Rows from block 8 of a small sound classifier, named by matrix and row number. Rows with one number belong to one neuron. Each number is 500 + 40 x the weight over its row's rms, rounded and kept within 0 to 999. All counts start at 0. Numbers have three digits each.
After each neuron's rows are labels from the 100 clips, of 14976, where the neuron reaches its largest size: "responds to" is what is common among them. Only what is clearly more common there than usual is listed. The data: synthesised imitations of 52 everyday sounds, one a clip. In brackets: how many of the 100.
# gate: MLP gate (model.blocks.8.mlp.gate.weight, 576x192), inputs 96-191
# fc1: MLP up (model.blocks.8.mlp.fc1.weight, 576x192), inputs 96-191
# fc2: MLP down (model.blocks.8.mlp.fc2.weight, 192x576, transposed), outputs 96-191

gate.525:503434443534457522494466473519525548508559526475445560514487448481497536481495498493575551458478440549436499479486408568523460501471526539446494524437502480529531521542529510455544520490560469482428515515457507483526508581496519517448558425558413388521466515568558458509526556556448470454
fc1.525:440496472461477505458436517499535540542581535475546521486411483459504553538540520557459491564501378537546507470489499583471450473483476514485491527466486452541513472515501517450514562523469487489491450513503496506511518530523538499410516535563461467495450473507575463472476579514463420471
fc2.525:476475492512466524486522522513493536538446447492518528504422522501465562463494463472562469566545537474518454455555571542494429504527491501492583505501514470492479508469497457478578465500536400508585539499436486515576480510452475472496523525431589530429493540505557530584543546493548549515
responds to: signals (38); siren (26); meowing (26)

gate.258:475557489524543516463485494452514422519485535554526415614491531461522481485544491515532478481515536466437462389512479452546464518509428503467533397550449505516532539538453534516448597519477459511493449525421506448459519487504474490513493442427477500529484497516512452507450463523405503477
fc1.258:482504449464500467544577487519543522520599528540589507499541445508550509529484417486510518553533558472548509462523471550485516527522479426473604616535591504529490488517478560517493527522472550502524475512523468593448537504513544500494401347487458449497467490534493426461454468551486472458
fc2.258:539599500577474494532543519472446541486490539482511514458512455611476491513491479524466414474469450488486473520505545522466519499476513549405455538461538457456468514503470455464500527525484497431508466510484511536478536518491449466522421355578518518504476535500542479510437461461478465488
responds to: machines and effects (74); helicopter (63)

gate.435:464531561456476453539483523539466521529500536589523428554490471473466514530488486464571471480468444535494496508475567531504516443529497544491460464497510528489497485561565490531494424438472528534498485431529478528402519488510553510506555488531577492478483479506480529456489454498536578478
fc1.435:540541419530534551487530471489513482485511431389434455525493522479576533441460513520484483512428518471476558503485478456496456533475434537475530532497497443509564510453461497435491525512521455459544481544484539443549477467515450537509436481558402498525541512517514541486501512543464406470
fc2.435:453421491552492459519395490515487496495481500484498515494499468432577527427544418509444459520541489551469518471443514507475488485403522557549432466476489537515444467390530544476497474510459463533547468565487475465504454519512542522521469498573434478538469484498522428455475553516493579481
responds to: rain (96); nature (96)

gate.123:510513575537550513486508519525502528439391496536515450482501505460458432494504434489515548503484573517587538532489473468528532464412439571564456388523504487457434423465476503508523482539507445453485548470617513502500543498536510485485565499499518567529487460449456509530469560504534513435
fc1.123:496588518494481408449530477501563503456498410459531524522515521443454535482540548512492522493466439446491525534506531410531479496386517544455508485450447538513513495542591545480492548499554485478492462488475483464579436469486413512453469528503480488523575585496469462519498519508491460442
fc2.123:487533533455499476471547393447503593431525476528459506570503461488514486573495510539525484421469515517471489513476487545496426465476519508485449537508523602501538453490570498546453513517474476553487547528559454533495457523504514452576519508499505483509479502485506520431585479581521517498
responds to: machines and effects (48); sawing (46)

gate.372:482469522548490495535517491517515517493490461497463481490545496456504482484524481468578522482462481535550539489526523567436527494509563533479572474485450499488510533533486467484392463518510532473509487472523541472470462501472428358493483522534434523436491491428525532524580503428434508482
fc1.372:463497507538514498523489542479432435522533527465498528482502507487532512468509530502549511518455543513486498528453487480480484510542503550548522479536530488508498480482552518484534496485533575481426633469435450582537432479465464520526531566505562442434547487517433508549533555393543461500
fc2.372:503518552507541457479601482527500494529519499491547481480482435489473509548523556483504518468491504525573499511479502511505528538490499533517513489533451495489614533483455499455509545513467471429516517425527500601497535518531551535475480561493449470449663469469525469579485576545535484482
responds to: phone ringing (99); signals (99)

gate.364:467514526535573487490468472514463476477471500514504505492493492452533523464486550522488525547569570482516531557461495498502491485448483485559534483539406502450436509515394529457463449498529475465508463508462450546478595537437462484515530421502434433508497460476491485530535505532440481546
fc1.364:542512460405443517514522501497503519500538499520510492513507506562450493499485440493551498459437442510487506457558495498476514524551496517439469498427582522550530495470562477512541542534482530550503505447541541503520393465552552512465493570469552512477510551520460517459443560498534548467
fc2.364:599501472510532520483446461516428485470493496554529461477521529549472525536471510450501514450441564522534551458535483525534605495518504460439542513513516482485472469460503619494436432448421505482463511535456499580526494517513476517462516538559566516486516474570463468530584554541549476478
responds to: machines and effects (51); explosion (43); applause (29)

gate.192:536567557575540464542487512530470541565526517503560490521486562540493507529533519461520477500469466491482429506531474530442530451521488516509535499512447483437525537543432523533476473440422453511520509542475485587485482551490472559628477455501590548485521471550531535529467505517508473577
fc1.192:443405458435463523428493506482538498385503499515467502470523434434447476502435497523543491505488517493499550552501537466527432553463512507480441505451559495598491476499563466505532544521563545504500542505491535446508545467490519444370476557477413495495468533455525476494534514471512518490
fc2.192:487518533537539408563410553477456460486461413561461485519558490533495495550568489480475481561488414538485512512531523479536496490516509557534509503480496533442501476511542549481500487534507530490550489574499501370518517483512474566506487545562435459563443503499546466443403499468447454495
responds to: rain (98); nature (98)

gate.321:483421500460516479527498479541482546465583533491444466447507526390484555502498544577512514569517501499470505484467564520559482459569468531474506528455536487511461507485460532489501495453521471539472517481441507512481467496480461526500470508489560447472468507470508466495499433529454441505
fc1.321:456460502523483540502506472524497518505520529421466562510542513391514558519513573489454515532532422488492452523458440442492491462529501541514511500529438532454486470521435514477510487560507493472477479545494443490548512492576502500431450536526533476458513494514464484492488512517481497490
fc2.321:444436522438447467467468524480567474479442434448490509464448506494540457593498459462469500514503497550440542494556453527475492508502475522542459560472491488453522527519485461500567473508553595551546505526526497446530481552504472423512532503460493560475387500533536479480556511521544510465
responds to: zipper (100); household (100)

gate.253:507436545475506475457479529510441500481441486504507491448406504411448424573504428555562491497498502504578546590542484470458500537486542473443516484520452555483499469495504423507541546455488472498454553532509476521496507565425436401469507491540523485434511433512471555438480481535549506467
fc1.253:479493551463463486500521523475520550482459463512510479453499498480479471407517488437511434493488448517485555572514470501564466555462531487588554429542520515577487539498495490587547501435502457501471507554513561502541486510500528550485515484450500479517486503486424466556458584493484459509
fc2.253:522568451503550451435504511444475546494400543496585464475475584518480462481553501452463525562484511615466527522453545549440495473474557481541514524490438480524448507503449484483501519527519571518466484532503560491541451467540495528512490510537485409509432522513490482544579499530541528523
responds to: frog croaking (92); animals (92)

gate.280:525451439523543456510450521474513444510524506517534472484528558540482514547406494512459521457466446441499473494495488501575556523482561480524532501483464520489518505502500499467512507503492474446508549441526444517521511472434463431513574520406483527489544445444545587493504523425443511485
fc1.280:506526510518515439477490467466540519515581475475441521550491527540515489591437488530471483484452556485524463492481454457516556508498581506480542518501495505509523415505463488560519462461500476443485513497517524462470508500486518467420580447532531571460497484409447497504525537544454498441
fc2.280:570441567464563567503566583533563475511529452574479489509470485494570478432505503524505547508500515527510437507451517464512538550492550437490485454513497480460495489541557530552506508456547531459541509464496528513453543538489518562532510515576465455448509549499592536561557527544449524553
responds to: signals (100); siren (99)

gate.488:539492536536458528493492467422555405535443479504514507455482543564520467488503491508511546541471474464540518486493554491497475411453492486486483491428457497543513519529471534473479465445531495500520531449601590526520476560422457545492486490517500533612487554429494444474466425482512487510
fc1.488:494460448519557531491527506481496518525500473552475513469495489551496582430487505503426386551491506534414497522527447412502540543495530478567514493604555534525434507465457406525538521522494540517556528507475474538475516513507554434497490455555466495483498499532479535571530546439507483578
fc2.488:508557548551490489522541510510466528505509430481579532481504490530526503470501537534449477604528523493493438515477486449482546507483489503465489559522475499529474498473502438434533548496555501509549523538507555485560453497497554515520466473541496553551435447481546492394521518475514450572
responds to: machines and effects (100); laser zap (69)

gate.324:560493571514495568510527515492540477531494471420491520507488521495530511493510505474511439563459490503433510453452537467501437427445487533492511516531438465448541510515518512461485539510474453467500464403455559498514428504459542543546451483550533529488522522483499470406514579547501509529
fc1.324:506481534481517453538435543479477492494475512483470516445526491540471548514517536515528540483532446489509496411492486455557563560492473422531496467527506529514518448499420488473530538505518553505466529550462506412468468442514515498456541505469495472545435521465498503489433480514503436478
fc2.324:465491522538524388477497529491456494490570466473417498548483491524483485567508519506586531535532515514532511462585502542526473571527511484545544475491523591472510459517503479521592543485555514523559498459509506501575540516521499517530519499418535533489435505520511507392486487459480466529
responds to: rain (95); nature (95)

gate.68:582545545528471526513484500479509437521550528523452533504483476518478455489621513446495476557541405492581465523508560520560459415536440524547496513530533460461542451473417515547507492513443444516554456498531487504457509481462506418524501454482472492517483466495455515518495511553512526573
fc1.68:494495507457399490411524497474569482461493465506514472557472507557482595518433538469497481535504493466483440467528569575510475536567452469446442480508474546524486570457530544526503508468472555507467454549456526533522433530562483484517575480490439501455513532504468488449508512498473590474
fc2.68:567562505494493466560469489547478548486445488478462469570474515489452520529507554532542532472440485491492509435495528531468422458455449481470529548432466521432515471473597471503507548568538476499548562546483519465434461512492421565521528476486498493543530532457505562514493479553519487479
responds to: frog croaking (39); rain (27)

gate.547:502440492521478531499483493527455564497561472490456513544466481437508540510569542537466489534496482539466489488455467430451561496577474548433478448583497543500494521508462476526500515459550435552499497439544510486506468443481493501435465517598524463469501496458441507449442529511453495480
fc1.547:530552518495498466516508502468542427483479527482541485461532509529479495448434447438520476474512509472550508508542533570508452494430531460554539551435490476511510457508552549436458490502449517450506492552451483511507536576501504542554543472397431516516517522518594536561485478528538531526
fc2.547:520506478492549509495511449454520568482403463505584534472523481543489462507546490522494595482468507484545478463517504570469488538525479424388491538526450479498442509486513526472444457443466500474497515437471492556454482488489566534471431516550444455468606488495521445563477507533520478487
responds to: zipper (58); spray hiss (41)

gate.74:530535519568510544556474548472428452515514502492456499506502479576510506532525461565474430440495546470505491551457444517500502378490472513473545471529451470456463563503463510456463477439413457497440471526526473506454498473479523585579437477535591498499490465570517507488519552551477458515
fc1.74:538532508542549544453483543519510449497481490482509509474571601653481539498524496498565441476498514468478524570438470520506489447453514507410541494481420536507465564484484514489469504476493456496497440511545484543487513533535503486525557477501459535550530488510534591484464512540514496535
fc2.74:583488538563460514467574494511437472465565544439512473515511506522539529514427487562483501531542431484497521494486530439509501389505508500500464503587462540505470552536424508520481517487496531493503493551541427555476425473490500528507549532523456513479532505548453451509493532494427547520
responds to: rain (96); nature (96)

gate.490:514425551484492573478492553481468536475527524510463506500507495494543529488451445506452512492508505435507506439507483549505568473506578515489443525450579528483487510541525483519472454533503511516513565525543464528532501511440532547474452567480501516447459455479486500509545459462481516536
fc1.490:490486556511526549478513475457524527502542522485449527529438450506529456534509510466464523523514462503584454432527479537514502503533572539513513546525470468519469513488492504457523499499477515462481552503503525506502438476495526461485528496520411481461558550494503582583502442442459560535
fc2.490:452451561478537435466538505456512542536591472507452511505420552473550491441456449541530485522503497492463578461510446437511440476494514503515471495518524546496534482468465476515522464486453543558484482535503466560518510446468485554515458510514436523562461465487551442534546450504511459545
responds to: signals (71); church bell (40)

gate.97:454473452515487419494525462514460555582544502466418500545462476375503538461514553498444390548506412489522442528486512514559530428544502494501460490559572481425414501554461501481535515545544490415520477527477528536505439490516507506572489505519516440481509510529464498511513521542455497576
fc1.97:473555406535488533568497501517540458471537520526452501496452517417493514520492543467456481539570480491532480543438535493509472538505528493501480498480455507547471475486425503493482475489472468499464455449548484509492450436494522461386579497490525431501474547494435461479454440596496522518
fc2.97:510505513520471510449472572519482534545573389459452509507528500461491500548535489531516471530565481509456529561558509446456429462460514457564535523523547501479470491504560486483562511462568533538559485583517509503456542576467511483588541496425450477543454529505508472493429446435420469477
responds to: zipper (100); household (100)

gate.9:550449477523382430466591500512487476526502531474446517571534549422426491441480554436560504506564464490556472475506483464508536560535520515520493516550490519534494509461450501566538549538496502484414500472541499492506520515532455436500478529479573488448516498496428460473573496538482457517
fc1.9:490497565482491551485519556550493581445471522534439485505463458392484506478537529596457476524544480542521488515477537487551554491511496509446468509463567466487497589537509537548525522511550472613476441476504532527473502456518484597460486443448482452526479485486493507503526509651503402563
fc2.9:539453481467479515450480535463448511520578570506436441441515543532486506598569464452463468519513541466480447497453515434443523397622458449500444505465458541569497497521532548549510518517547476429524448538525544456512533536536547409483456395509513480489393494488503517505460470489503522374
responds to: zipper (87); household (87)

gate.496:572442519497484474464555488431502531465480447524404486491560461526512545490507465525482486531457512592536488506510544496539529555529537492469478532566547546533485476420465480515523421480469542479511560527491515563462589509554499478554479554539427444464391561526518469505537413474511550493
fc1.496:476472443451529454505528491473528501498544501512540524506572545461437486492425443487537533539452459479600498552548531523550529473548487519498536531494526454510504544514456508546489537483533532542522509505533521436450472494431591481491476419485513465531519538489518516451542462461537527427
fc2.496:541531430530535505506514474529508496543484479557493455471483512485458456490557532509519454530439534502479442491508507576542548511510509459503475487437463503465478518541487471472517543500437544456480537518547483468396508482517509480502529437472520500471492476556582560393523501536468553604
responds to: electric buzz (43); frog croaking (38)